From a checkpoint of a small image captioner: muon at rate 0.0092.
Rows from block 4 of the text decoder, named by matrix and row number. Rows with one number belong to one attention dimension. Each number is 128 + 32 x the weight over the matrix's rms, rounded and kept within 0 to 255. All counts start at 0. Numbers have three digits each.
# v: attention query, key and value (stacked) (decoder.blocks.4.attn.qkv.weight, 1152x384, the v third), inputs 0-127
# proj: attention output (decoder.blocks.4.attn.proj.weight, 384x384, transposed), outputs 0-127
v.243:128106156153136110124119122107105130110133136133151116136105100134122127155132137135155102109102112112096112110121149153120092150138094150118161177110134112125117165135123130102140123144143137115136125108080097115128160099140151132124150156157126122138143119118130155140154110143126142108129114089131123151139134148147137124119115108152129111113106076122143106114120123161102135115145
proj.243:139095146127131114127141133155130112129159129159114137141133156121126124132137128139128164146079121125140146114130108132127147096150153114130098087104140107129153127103133117156118101137142139130116141141143132152099140154098113131109160109090161147125124121120116137099133145118123149149123127142120150107114099134128137095118154134141103134144145125115134135144170124111145136110119
v.244:103167124137144106164132100160096046083119073153154156219192139149241105146078075087091104153182126126195103109092121073142153050146126132146108105131158205141113158126121090158163073117147093161156147194144107171115133161157162127124123081101166156079188148113122087144047144157113089098084126202126064116114114172150129108197184178083145196076104180178145104093204210148127131157113
proj.244:129116144138117165126118109167113152079136115176186128148089161100102167122111119103133116132210113095174184107146182125108161147193214056135176094090136247128100077146141028104210176054120121141134255116000131125034123137116104104012132195140000122143123120133159083000172133146125101236131125154078121169061193107110016110130083085108125111109149129126042079142120123132126140133110
v.245:119179100120127159125135151158140149150150136124096110072106150173131118091146159105110149149131167172105164135176148162116165160152134089125077136117131092137158162127148159108108171121086158063111126122157169105146064128131117144151128138125073115149082119120117099143126097128129079121160150151099147134121142086146129146102096116167120103140133144130131186142080080117128147139130
proj.245:145110100120116115135102212113140115166120108049095142096138076126146139148132128162144124134105132100126095138111129125137133131060079157153052185173125121140113125144119171138120169157115129135130059101205131136235176148124125115174156104149181136133111146161122142151104134111118153085125144102147151145144152117093105149111106122110192124121189150126135160133109141129124128185134
v.246:113139107123148139171124093154084162106146122159132135145167136108103127131132158154137149070123137073200088103118130109126108044119120183128145125103097105157164116103136139151149084103190109166139120119154075135163169120120123121173115124103133132151161132113114103110132134130116128126124118135140091112165142155107112146169170145127137173139121198091117107145139158105169112122083
proj.246:089140166133117085098141051089118139082107120111182126154099177148151138099127122123141100155249136140124164119121081116140095120176163041125191112096106159124096116058143096133147089150112102142106193116041153183056092128132126125046115162145064101102158150118171134119179151116126122170116110146078100129081164118140126073116128126099081137117064128136103102121181119139095119138143
v.247:101180117110138120084082132159087151076123114134123152175181138135159169075080111136122115171143150077187123102131126124135103101113086144122127124099139126115131166121155123163181092100172155158135145160187058165123206102134135121148141125068128145110145126078134126132158122104154092137099171136140101106120142158138141123168133151114109140131081074098145111122116170111116156147108
proj.247:131089125103131106123148148150129126112134144170169127190118154126123097187157106125113142107173115145157151140104096126099113092208174094125139101112148156147143090133133104161153074179086125104139221112032143168068065137109161127000123157128066133154109113129158150011115140150121163164107127163106134150119117121140071096122110119128102123121177136149093118156171114148139131154132
v.248:117138130133131131114073076133139144155131140152172117143128181063167155171108096173191127159128085052175109110117140122131099156102122100164136186136094184139120158131150137061189061149152150164071113122225041128150195159213076124128147087163143148144148177132104155172140127129157047185083105146086096151141149164107121141073116125129083178090107136154099113117149163136119162122106
proj.248:115092138142150073117141022064147149097124115126153134129091156120125104137127121102131108124223137145079141115056105132156173101255151097136098076043125135105122144046125177117140135166112131119123155135154159181164119142094045146113114143137008120125126126163143104125164128114127121130135135133055101130097162148095020153140123158102074161103082144125126094122194116147147119109139
v.249:096094147170126142106139136102124131070129135138154116172119091146075134074128109133148175046135113116104130093100157114119133114137071157084145090138115169174145123124113129121117146106149103141113204125101161127135115121132125120095141159115180135122140137116151121143120110144138149125148129062152119134132154151128107165129106128175103105118142153121151113140181155156084106095170
proj.249:119131128117133119133125071211124119152140116168095144150112203127155146149112135125140132145155149138164106125156151142126135156130161122154154110077110143098172163152133128122152082102131135138117097132105063157049128142176149129095105109122038133120170138092102121049123122140118137139101119172083133112120156107154153076106161076105153150133124133135087108136138095116144128185117
v.250:151128116123089107092110133136102138169113157129110165090107113125107131148154128117133128144116117163128105162155120162146120114147151088107111166128153096133112121113120110109130119136091151119121087107138126115132128125083132132126149117094099136108141100134134165148108151121119147127119126123105158129124118121134138120134118151151171128141103107150155098118147128155125133148086
proj.250:143124111125126154143103135114135122117148132124150132112173106113108090143134126154154116114039147103128109115128144133113109166103101162122124122170117106117126138129120155137115120154147140147145127127149129068117099122133126129142122175138183121132094156158123111108113114100126113130120131110143128124118024135142150159126148126125127109131166121134098143146087152127144131106150
v.251:092146117149130186117152147112084163080138113139126146154134092139132147116131147101128150077172143100212116114147123123092117098114114147083165094120106100115147074087140140231157108115158130137075198114094099199118122078096144122145105150036140180122120107058131150156182114131172125114128143166183095095103141156149119148237150135110124160176191115087158067167114172136091062126135
proj.251:121202132107160118154136106146129118111140154138159139181150208146121148112119121159107157156221112121137124135118113118144108136117147122142218122091149131127155131123120128124200107145123135118109117115000061173078073152135146109048133161174049114105142175100142128079079129147112162127156141147131125141114172120166173025130115123157102146118058135135140117119162129144133122151126
v.252:102133137113105166098126117118106110109120114130158149176125120124154189116129099163097129130139119112195123092182130148101028104126103147108168130121117139079130079134103109146187087143122138177143155138126055197126148097111131110148110166074151150087180123079174164125149124148183144105115120133146103084115141161166163146216145165104111143124141067123166052151125187148114102167130
proj.252:119141122114137106134138098127080144107102128175108147149115174115130108095113122112132166109116125116117114113081110141121110116184151118146251089115151131157124111120157136141130109118168116113107181127082135109011041133119173117033132142159047116136129113109113125048107146108111165123142120135175091161078107132149135094123112099137055150120080150135078137079162136139136117098122
v.253:158139113119138116112118131146126120136126121147153090117120176111105122182129180093172102165129098146155127164156144149108113125135185127137143172116090075106151122117124131054149100186113144102129097097152104107147109159165099129114122105133120151127117127129113150147124121128169193097143057092073127148127074139119154103111151104149117127171166149112118118118115167134107095124132
proj.253:127128161131109116150113083064163128114138120081154125126142123141128141114113106131130135126103126120093140140076104145126130098130092132106139119115117114133108117089143156157101160147104096150160082115169086139212174145132064126185148134108128141120086146135151126190175165118134118135131135104168112139138166128135145149121102217122078139124045130133160147125160121151122147111127
v.254:134152146144146087105116109126142122125097136143124129119126151118181095125141120144120102137128134125101151137125125104129137156095141131164128167135127145128119150181112117098070092142146142132177080114146116078120157151158136137109147096183136111140131156124122113132091138126103188128097083082091147124157164110146116124045123076170128111143108113133104175111137108142133127132114
proj.254:133079137107119100096145118164129127144139127102095130132093110138110134140121131107125110138103145159142158129116108138127145080128136093154076133143102121109122126124153087114116144131115123130135150125229182158152152164102121134111136104078131133141149110155122118149183140131129122143112163156129153139155162135102102198128117135130157138108137141111131141113170117142136108103149
v.255:137158141123126153158183186108166106127103106154126125120111128162206095146121133089072132142144151156147129140144136143127152132138142157121146114137110153115126108122147125170124196088102104115146166139101184152131116126078161112166114101124124134102113105139103102102099134149123102111154125185143122119108143094137128124144124124141141126137167104157133148124102114102106102123140
proj.255:133166095123105144135121167172132129152138130114105122122133128122112208095135110115113135155107128117145124129146144120115144153072109141131138150148118144160120117145126124128152205079112131107141121135147115113166085133142128123117126114138105139143112115104141124134117119161125144105130141145166123154131192119117163148134132083159150140135140144099124140082162151146143134160126
v.256:102125153138128065099102102126121125094124104102136169167146128118138122099101095128113115092121124131130140122082106095128118059171112146143093132116133207131103113173127107143125091112145083152152103129115135110061179115156164140101179128141162108101113151121131181149103161138107143181123119129138098135130137116140122096113129164121141113105127138132157116108183148122124163143142
proj.256:129094115113130141137141102212110132116125128218125134135109147138137096135145125113127109136108126124148123113151142133150130148149177080126136102127147162122144133152119066132177125137132147150143214132091114119043108125130134152062119145098103117138181116129124072063127103136130150149127124126075158100106096110121105121157151091111124135114159125128067097159120137127130127106124
v.257:115133130139135118121129113140139092104120124118107132197141141140197086130088084088123137142146137128175131125127150077090140081144120145094113073140139139120095112153124135162119142102152115125108141133111152125106116154146181124103131132102161152095137120128121077123094151106153164121155172118179109136128099147130148087114134154084100121061154142135136131136130168143134104117121
proj.257:128105135134109140148139187167102110108130120171125155143123129135133130159130130116132105114140115123136126104141119124155118135127162099143138155130134173131128137171117085142155102158125134143156212131029115161081163111129161141104135120131071129129128137109139148039136118168103117169127125159135144109128161138128108109136144167125171132126144133127120106132116106120134132134114
v.258:120076145122119155132147154141128134078148139119106114090083081160150115130130172175157139126073132162042138091107175128147087141119096156097132171126125074142138162150108137131114171086155109156172133137166160101117160127103159135149163147166125094145108117124108163092160092138100088114178158117150140143185182123122101195028093090117117039105043074108135180139057055164121163090134
proj.258:117116138124113101120113210108136149145118156155029135134157097136140096113132109132112159132067131146172125165158029142115150145143127140133004126138120092130144126160155142145076077160140149121134085143197143140120136102120172138173178092098244128136141109132124110116113124131133165124132153098121132104127087150126143078134203109137109161152225131123171133138136141096136135164154
v.259:089147144077122172134145144155096170149151111120162168121118097117129176125137127146160183140148125075146102127133143171139116173114071113109130170119129129128147134074126149127169154095152141136071159142219061175174183118137116117166114171100097137128117126147143141118128088116130035140148170192142162143100178170108159175151119155110091148134104146159130110123137143121128156097127
proj.259:135146086155155123119133103065134148097126138124143104130128153132157126121125112134129129098181146129124132106118150158125152106178142136118129083095138117118119131088127197124160131143109121102109123119095159154154028098112139131102143119169100143145126140134126148096097137111140158118129139135080063111122102119141069085145117071122078150115136119120137129131116118149146116186139
v.260:139129127140153104147095094106138138151141136161133147115141141084102137157144089125119143125138141099124137121107109105144142137120149121147133161154123147134130082150143119124104080135124132124157084121121093133131115150164092127097138102167147120122154153116126143131118146145138143149097100135087135144149119131130145134119149137101136147132117158137112109116153118123161128146124
proj.260:119115116121131127120142075130128145123119131121150104105109128129144103128097142132131090118121110137124118107140149135136119114134124097123130124102131132133127120108115128117142141107136119138122154128132136116104134108132132132140107163133139128129143116184140098140137116098128113134135137141121105114100128129128091147123103133121136112129102120129112112121125130099108111131134
v.261:108147167132145108137137114111111125092153124154175140187172113109090122127120128116163106081141113071189090123134127131126108100089113178140180148112129124121130116093146126154187056134160131129130146128071073178131160113146129100132099138092131137121166132112132128137134145133151156095115068077139118120128094198141130123207140155135130171115113129113105079127154182124137107076149
proj.261:151110158136148123112126050138092115099132118143177118142095192112135184111117121136128125138173125151128174133098097107123133107190180093115220074085150166117102116110122103141144087116122114143125206121044114144057111137122109139043109136131070126135132116104145146143172155110114141165149128160134099133107131102153162085133109152109069113133052114128110105149182138136134126141102
v.262:159116096095096166129128139153121148150150109101137094136083118139116106166138156112122131146110146144116145158158133173144145186155134108117113125124157067089134164107116167092135170128067157095141118115086116129106109127124095133132119145125091135135083114146112176129156110088119107097181164134109169128129107132157150139169132100139128103157116121118125118153091146098137173129140
proj.262:139127134133131123147123245083156136143141142106137132089211118129101130130120146180120136137038112122129094139121121127092106113059089211116077145171146102144132141136125161149125105205137124105137081120191120103229158093104114154221191142120246156135130159121121139207108129129123129125105129060199090115133069145075144080130140179150120108144189123156118154157062112135138108126140
v.263:119133153081118140125181127185171129163088135167132126102152149120137147118143142175103103163120145147157110125160103127121076158104093140179148147123096136102140106148109132167120113112146110162145103152159199132159151145069174102184128111091150086148116109156146105101109146145133153088113137129127142119150158098123099131102132106135130111143178102104122171143127083157111104116126
proj.263:109135124135122112097126083108149123101136131100094145128121116126129166070117101093120132128139104152076170131104123128120112126119160100127179120148118111116131105096144135106092177068130140132133149105167164147136047118155153118087113081130077127110148106093134114179151141145130144112148119147150147146172189124150166210131147091138102136102069136125148150069208131152138116138126
v.264:117145131073138063151155078176094106110132106137112120152209131147089110099114153201092038160092125166131087125129099094119122109114108170151105103096132127096135173179089078167115095102143128155186105158133221096107216140130218137188150148125104048201109115143119135090097179181059149072115115076112086095163105111111108138122148091121176093137085124079108179151119092125110171123101
proj.264:125065133125110141100126182128149138096146146107148147119137126119147190061127128121144166146104118122121183099134078117121071144133183075125150121181084129116118085071150068124057125140123128146142209122143150098093088100107138152054121130112144146120162101075168074171197124126129143186122125167106151118166131150154159200123192104122038121125154142154129134105191131132122149146113
v.265:143152158162128132097108189102092130075140136143187132159119137117103148178128130101162164093154112059204134150139145149119074111129191145085180162127119074120135069092163124133197084174113156138119158092132018150106143128164071115072091120072118167089152145084126211146203118100174178124128109116137123123125130153174107100177133155136121163182110127099154020148131222132110063123123
proj.265:122151148119169119157143043091121134129124095104135112136160164129104087110112142132123132148131129123130104134064071117112148072141120154130199102060162102136110169129129180163163048178130105134131077121095091138124153133113103122144155168111126139153111144131137133118095142117131134138127122091151069147082136147162181036133096227118078130123057104130103143135129111116129143098171
v.266:124176096120143124112120127146112115146148115144122114130133141141099128108110154130122109154109137167133129130144121128137165120158145104134103108145133121133133184133100132106099086129099140120128117139177152131142143138138122137136128130121089149160071117139124128150132121149120130114107130145126139135109100121120112124111123133173127125143122131130093171146116123111105164138121
proj.266:138106126132134132118120140130154138116131129070164123120152098121126143114152117136148134104143130111126131149096133138109095139099096148137082137142103148131124106120138116136127184142131130124133121124180147119181157157123119124132155146150130109139128146113139105146127132112097103141125139124110122124151153123090130174127113131114139137091173128142157122125134108140134128124091
v.267:115125105117143191113192173147162144186140115078136134119137131124163129146136158124125165129129129118173101164172090156092134182128123112091152134113112109109151105103129150120131188089128124127077161118145142146175098111111152098195096138084096179125093121154141091108128099116143099084170146167169146110112139133096136120157129105113109152111174131117116142145109126107134119092129
proj.267:130194102130114148147131162076136141101118121079108138121137081132115191122131132105093130113178114129115120109116162118149088109074119181138134153129144103143122106081120186143105188121115119128134086141080139173200049088099156139157131116168137135117120132130123157144117149156138118082144141157162091138156106136133164143157156135146119157149090124154190152098090131161138120192100
v.268:150084123132108149133139160191179102184114134121144060117107121119201134152129159125166111205119122181061147145112128154145123242145099083123124187140107095143106169132133146054140161160116127123166129146160138116186053155119090150127118121185118148112078119156116093125091095118137120101166146125110172159136147085110160141000065080136112108093132131154115219119077083153126129115158
proj.268:124138135115096115136135179036150120130132135118037139103125052135108114172142124118124125123091121121108159114122129112131208065141118160146000127112171112107124125140127207158042220071106130149104075126216183133203189136125137129246143042110212126151110150154133136140154136130120094090129114107135135135164150134095087143131126165115146116133162135115179128144110127107142144167150
v.269:155124097123140129140130110156109128125146140105126110119119082157117103132149134113118099129107128208099150128131144148151171129121129134129101124120124096143171178153108112091098174163115132092176123143131184095134113138127139141131119130167080106157075112116127118124120129126074141115117106081122164137133099093111132120105115087176130088140131153117107201121114094110141143076120
proj.269:134119161113124103147126198140155142127125123117113130112135119115119170158108136117136153125038123119139114102130153126117112145092122140138086156169099148122128117103127097137081138101108108134123095117208141126177163142142123125185146122095213127130114133150124117172148137143119094125149137156110127124156132129121125189133118119133147139145178139116170118127128120148110136151102
v.270:121120168138145122075085161146118164071137141147168143145114124118155159108126138139188126138113091154079149105103138133126094116121114136117119155134147107133147123148155124069120095149160155138162158138144036107115167116137080134084144149136105122123135135097135159148210111112165162135090133105128123136140145132155135146091074162122117104114092095138168074147150131147163133163124
proj.270:149090155143120116120134116122078114142119130185088146155106097117097020206124113131104101112066130125158127126118109123143148051193135116138061116107143140131148169158128156168143057192128141126126127128156181148057165137114176129102163120110213146137131139144111150057095130108130141157113144111147129124116104115134105062124143151133130134127152142123079149125123140129110136099131
v.271:118115148170137107170127099073122122105144097143140133130140100137102111104118112118124115065118122130142139113112120075137169048121119128160121087146147153159101132127132095165116075123142121118138129142086137130118137115151125127099108123149139126145145127102116125133133166130115163136093087147140094119126087156104098142137167159125117149110130172117105123128163126120123124091133
proj.271:127130160124155131120093065171124118128122161164182111139096164106137145105123111127151124152183121137130139124153142118132107185140173101129141132127107155098129118150114067081180128087137119140119163136090107144072193142168102126126114147134102100121140132133131112156132106136109088167129109137107150134120174125132116092138092120116173122147104112116127089154137132105131108123097
v.272:143136147107097126112138155153133131139098169123124081068101102122130137112133135169137142183102122172081137123123156116137111154160129084143109152139157120149104147178098107085118195120137102124160141120206164092145096144080132125141184104147154118125121127177113106110107103125117115164122175115101168117137178086108144121026097128124101074093113124168137174123093098145117149153122
proj.272:105096102139098114132128175100165113173136111126028141119131076135155064163136123110117116127043140137116104138136113128117151133136097169129005146154114099130131140175136204154096124148101144151139061144215182103143140118127154160182113095089208112132126133149128132092130119102137105069133121120144142136143066137118100172130132126132169122154191124127145121135099112093127119121169
v.273:138142117135114100108118113133148115153126118155111146107135167137107124118145112124129096110144119147130159114146093134124143082134140108170096109150107169123111124143125126120097135182099103105148133119091171117103124144144128137097148110105171108157126119125127141150131164178141162142101098122116123121126124120119111098160151123143194123126170139110109089111153143196086124162103
proj.273:137085132110122118140117090157109132141135120138168124146115114127115141100122133126121117133086154112107106127146166140144101175092148100145138153145121141122147133126126057138135133110146146139105157137138107104099162152145118122119146140156059122116129111109129062138119121102111137135113125132124177134124121109126127157112126137141133122111130124143113144131143129111117126097101
v.274:127067170140115113056153119151169156171106220108124144080108130084143144069160107185162154172079143149014129110120115111136097194118055105140136185121112123117137159181130147100080153109172153159195115094163132065150149129095154141149188099165146069134115107133152058136104131123119159140121174091138180146192228087106158178002112104157090044127098081126152171118118006165148179161125
proj.274:123093110125099111153139170154087134131099129186027144120099071153128096187123135118112109132000118154136151141161111126140142109137151131133013105163120070131153110160120123126051092127123136131107113131242229140110077124156232151111115093100210120125153087142087143100114131129121122093119100150074133103156062116146065195112161086139194132122202130106124146113121132123140140109127
v.275:139068148078116133104147137173076102115126105144166116168138140133090165115134108139138179138129105124162100092153116141124040097109159147086196139130142093134134099076137082165150099158139165158176162138159066150114155131139125120111072145066135150101157072092129149147137124066147163112148125151154131104103114172172169137159126157112107144128136140138201091128138172101128107143100
proj.275:097214122124135106153108071069105153124138130134167113141168175121118156107112130128128126118139112127115131146073124124108143139171128131122255096106109107114121129122149177129118101096122120117143096132090106112091097099123175135137125152166067113137085130085142090108111136159127172146127138096160051177137144127185140089147129120106088125115026115121065126142133121139112117115133
v.276:188085099146118121106105058176158142230136179126138136120114128088060108194152131136218080196122106161086079177149070173116179126125136083180094186119127113102131165115089147070126107167119131152149098126140171102155115140090098122124096142148102106152129140202128101180065146133106141120174108112079125113127098134114117118098140132152164128140112169130073163146178113164180189122123
proj.276:113124155129099136150123121035148134070127089059179125099155069120129156088117133165146111124141123107089177120103150121171073163133084134127064069145155106115124114092143125120065146130142147135108160096140133103176156098150082129190116149128211122110106128134122168191191147042132089123097109106143157118141086116087114194113114175096079142088084125148157136177082131140107114126107
v.277:107116129123153158095125194154135171127124137097075141086107150127163151114161137103087163108162166152156168142107103155118127175117120118103123155145087084148140085134170152128101140149142161121126135095139081103161076106130128141115132110123100138118125098107138103121174078104154173119133141138140152134125161111129108167128106097135085157159140093128149138131047110088145096141123
proj.277:136167121137109121127116134096092112145132118113101105144109071125109085164146122132133117102109127134106132132141111126116157056102134166136140181144147094129148115120119208143082135117100121095127042137194190145185090158126166133142118112134170136132116151149132138105082129145136137093145118134150110124163127126140175132104116161162186125142140126104185174100139110157114123154164
v.278:138129102082147166080151149150166160255122150117133095011083135103174128157149145157160143198075119175072151149164132193182122255112121050176108199126112114116123219149138171067146174057092175127141116123238171117166173151104116142188136125171058099141053082151101139140109098122096037130108150204074190173111164086080131143011061066191132103136129080180108194108091049116110184141067
proj.278:139107082123108118153109144050187131112126148090092130101150076117126136126118132165126117126067126120088099149104158131128160128132045192108000111167117082142113123039103183119080232171109118102131027141255175091242099111074110126228177109156231126140127142192132101208090115120120094091160131079117140138169115140086095252127162076141149125114205111134217168093127119139151134125181
v.279:147133149052085137142149118155149091155085104134130128126108142147197109145124124162107120203132118141122129141134176162113104153100121155130114121146177150111110197166060111095130150131099149167170094134175140119112171142138149127159134108115106139139115105172128159109040115135110109108168159099116128105132190119162135092068109134152112084112073105148142181132111114169099165130125
proj.279:129097109153127127108140207147143130114119134101097157129181117164109187077126131123132152127058150124133110136109107121129155116138121091146091122138067136137128116124142153133107140143136114109124140135230128119196100117070135116155160107132120155105146126111106113123177163128124156164130150132136136150146124148100144209128184053139092160123181151137103144119169128117159126121172
v.280:165082120086096173128084159153138155172172155098105086071086108122083090177159193160176111173083128141029099168113124159137137169143103127103106175136086062115148179118117169098107153148149128137106099095150138062140095136105091131155109110146082137132093123169126149145131083095128154123157152114112184155162129128126126134075082040130127102150110130143104116159106067152181160122110
proj.280:152154112149122143147151159049152130141130124109105137106149057139134083116135133142127124136062142144128123145162090152133116120080121158115022144129143074140120136113115190131090134170094137132122033125210112132203137108112130124246198125106255118117136142164108145233155131119130099087131124044185148094157059124112162128119190184134088109155122127149211169138088125132103099101187
v.281:134130113099180117191136119154130116145128117143115108084146127131181147139125158162096081188108131144128141137151108107181123217094128110168111130138109095140126164149157175168119130086150126118119098178153228152188142155122149134180092101177081124166105116126138083081153134145122055101129127171127143120123128092066118165093120086108136095131128102105079182137084066100118121114097
proj.281:128145117118120127115141143090171119168160124069107139102123086143109141092144129091114146118144148147107147117092109128114151089106109129122086150158089128128107091090148112085093217130111120127130123124183147129196102129088086120146135084140142122146069134151128149238139117148126166104144140130129149165169211114134133180110108107159122144107125130124192160109186140151142132170119
v.282:098104153152130090162112070094129091085119134151129123141141141110130107083119097140143121106123110126144174090109167063124130100121117131159129110145126153164138136169117105133073106126182085123108119134141154137125139156158134113112130138164199105151128139117162140139116160141122163150087108061103088137149133146101125132063159161100108061116183160077114137142185100163117128094158
proj.282:109097172106160100090145082166135119122107129140095155136064168142136170132124134108133130157172133143104114137120094141135123164155159044146128126064112168102143143126151091108170138115118139119130160131127144159075213126143110152091115071117043126118144105124118078150157125119126117137143129184100188143133227112135057151126131096127158163092061134130114086109155128111133126116061
v.283:095109133151162126158107093121131150123137138145135124109123108098153123164120124142179139157090112078109098112088104122152139163081110111128108127126138131134124175126105143148144124108207139177088107151194112152183148122122105134147140135164113135124134144135128094114113129112126052142131182142116139150124137149088100144083119153103115117064083138144108151135146092113183184120160
proj.283:134098140117137129103142147095128118109134124106107128134116087126147117161134128138130099117211129126148140134160104148142143104203127106122017113072156118121125130105163172108109100171086135115134168126071162149106119111120114137093121104131168121138126136167142174119144117105139114132137116135083130108116122162115071135122102116120106119132135147115147102180084122131125119157113
v.284:103101151153163167057099144141125142123101110146143157158114123064126180106133093127125168077215135062186131098089127145142110066090119141158132154149118221173110073111168137159149094154147136192106178140151042145108110121120083089143120072094216168073167184089144158176153132161165159169043083144137112123107145158155155131159094147121121218075115107193159032093173152179117082181079
proj.284:118167113133119089149124000118073118131142134203150123166076171140142062177130144117131087134158133138114135118140160107135177116241166070124207094016151157119137106118090136081191111057131124132106171132070094143010042144131152136017129144153000127117132118159131055002100130157138097164117143183100137186081082118148118099137137091105143155116090134120090125091148136129134133105149
v.285:137095156102120192205117143101109156131198142131129119098103081116115137201130194195130109127079125057143090109131177155119071218088071156096147135120086040100118150099118163171204153109189112153053133137133068167128165097103126104183097153117125143178120126112150190107200083097130076124156159135141131119158145148127079207144114098117121097167086072081102128170066070131107154067193
proj.285:138159149126166113077130144088181131131133115120102123139126133134145112041137139125134174139165102140113146127105015120128133078143138138144116113103149094137137111076139203139088107129108161088141073125153150172166060114112102117168189089176186138125133125166127174207127150137120176106124124125156119101102107157128204072101150092123023141145102137123222131099174151121162134162127
v.286:116116141149186105098151120134118127098074149144108155123124137137164155060146087102106180130149161092112217083103126089133093136149145102119170157105123105166159111138199128143129149122155114121120158105180127115161102174146123172110181107142150106101123135081130094118126099112173163137141150135121100175135192120122132201101129098109095136109156138096158120070143137131141089147108
proj.286:112129126139092094134126080132117127140138136163104107148112165135117078197143114108117125129148093147139103149145136154122190102144150117129114135105112144117128123120127111107160123113114094114141125125116150143099127119152158106088077127125040133120138143134162108037082145151110129125139143144055133164123220114163064052117127156121212121147118124125093128120120150115118115171153
v.287:111131116164129101107121082115109124120101116112127172133172135109119141086133072135119133064185131116159125144096077092146143054127126099144119101132175218146114092144126101144121079166147112147081128148117145111099129116147128131117159099094175131082158149131141120175080170137153141172119123140136118129116084129116141102141138182100148217102140158140153059109204161130135116173109
proj.287:102110109130133140128117060160085131104109140175154138163088152111113099166143123100142116129181110112138126114161186140125107146179183112129165127106134167108134101125135105106173101081123118132121205121011115144052065139159145132045078153154028105154128124121138093011149103127094125138142117165096155139095116119137080146138130131105134113098091126130076102141093121129113131112113
v.288:156108126105105179108141179175114159192113119123165182040133148151125101161120147114102138172085155100154098133153113114115103153105166127117144087152110137104124131160140145166169113054173132136113112103050079220107167102157114103182127125166104101100131074088128051072150093125114162096102137077117137121141138111138128147137143120109150122131127108070160109213086123105158132113141
proj.288:119133111154139133145148205034092129084131132125143136123142096129153214135105147163113151097166143122124145117102137138146110110179116084097146215153126154149129130068119099135106086193129139128133170105088100086152097134126145136086166154161225161141123188102151221145122131127129069188104146153174064143103089118128123087140106148108000118165189140150130115089154122143120140111104
v.289:063085138130138166123183113070051147162100097087115111094170161172137120133073157135034103090102138140188182111172129161176159076134215156129185113117169183112126190104157076122113147166147158135040207072178163130141093091157080180072123076140100120186148099103145061098169083124110090185176120135176061132129165123099102080066060094128176106167132142167135198151086182186099123109082
proj.289:131182146127121124130135159189151128111127124148201124092130093106143240074144109130143079118075112092000094148092180102097108165131087192113043173152103085121141129094141242170146073126136128109142076139095068132067128103108182134138180113115137149121097132167138060131083125126127205008137128079154200147214066156151194181110233102142000123074140123112214080155165129110127121238194
v.290:098089156109125093136132126159148139137134110132194112201146125191232162096107116154183120096060091072112045060120176076169106154126109193101196137136134125114170124094109108072109206113141156120148118107147091135130140120170103159142189139115148150144141122117110131121020121141110164151186170114185134127115136123140133157120124147102091157106089133188090146092089065123171187084132
proj.290:119175153112154106100134102112139122089126149093233110096108128086124082120140109108109122125036117126093166134143207106117132058154168148130169169089131110139098097123132199117188219077123137117119068113147118046108040150083184132161173147144138100114157092153138101080116131114138110111125132075133100128163091126083117106093146106101041111130093122128185146103135126117125129143143
v.291:131108150118125118139131126127127137140118125130154134120129109129164121136104129113135127142094120120108152105142152092141102097133107138097178154130130082114137155131131128120133127128132139137134094103117107141134159114162135129138141112129123142135115103130124124117118151119105140115125137101175140125135121126134095125138117124151123101128161143157117139147120118124111125110122
proj.291:123134133138143108121096139111127133113142130123163111112100152114100147123133116143140127136133125132145122126128139135109126127146166157139124124145106154121144105135113106115144150118149125120125154131140121098102142152114127137088153161133116127116154126118132124144135139120130131164131125134127106136150125150116138151108152128115108125139116114130132111104158129143145119119126
v.292:126137108147118136121139120151132128124133128151150157056129078135128151153141121128117120113129170135149112126121144120104129111094152131110118142176108131148123118129122142121093085123155131111142125125100149127135131105151118130140137151160162128136108127148113129108140101162088140125144141150147138125130144138131092125086127134141127111133146116112132151171159076101100133135108
proj.292:071130133103122128152124150040120116116139145080118116184137143150122181127115146132117133106157110127119150111128157128134120144149129128135162167075158119122136147138146122113146161114129119142121113137153125143131150121093137119143135130101136151117124127105128100105116137126125125104120138135130082156145136117135135165148103161109105123129147113127175131108111135145116112140115
v.293:081171126102153159090216149020099141127145105129064055173152145129027138151168108096082115085160156199132255145147139166155082175202025088123168184128158151063149047132183113098077172096064102142145204162122138121146126130090145135025067141075141117180114178157187194128255105110213023098112101212125111138158166134146167107203111000139173055220103174157143138075096201200104137201079
proj.293:142188108141016107146113151255130134121131117249086160065138151117146079092130151122148116144038113112129067139191082135079121163000200165125008033143125038154133124073108173162106156130157133113144076115128146150120106107118207141119114102114012103100123097151156000116058123113129189129126131103062255114126153118162172255130241087161240165121159112115097126171119134074130139128170
v.294:104158173134130111135155112128121127103109156132080125139115123131105140144205110132131131109164144121104124126129158140159141127118137088139128214108143132142141143153127134114102141152102158087145130131104161095118133118143146113123072130152156103109171178095122132152092104150082116119183138133126109078123181159134127121096146103215160151122111151136117182073140145165155149146110
proj.294:136103116119075140112132135168145140153116119073102122134115127141142112168097118140123128117049117135128135151112118134122156099102174122114122111142140141128132111114129141155075114096086134152108143135131178170129030128138166128154130125120116127121098112167101139110123159120105129098119113153100175157134120135155107183139098127088176160129141100100105134173061128104095136151145
v.295:099118113100124161140165106135108112166092120152120126134123130197148129141132107092091124103117144134147164109134127128146122119165144151127148143121131102136136127102139132056108097148128130120139139122174098167121069142146106129082143144145167155132102146113142137148131125124140134161160117098110119123099132121176132123145112123134142134152130137161142127127161130146155159126144
proj.295:130164135122128126109118118151155144089149141097132131117138140128136126082123136155120099126123144114102120133114141138118139121104106145137134128127120125137092154137117189171148177107121111128129077119168147105130132093100185157217133095074097148131142097159106096129100119146129172086134128116169149125156104145115156122112129116142028114122123112104159119144083135129124141154115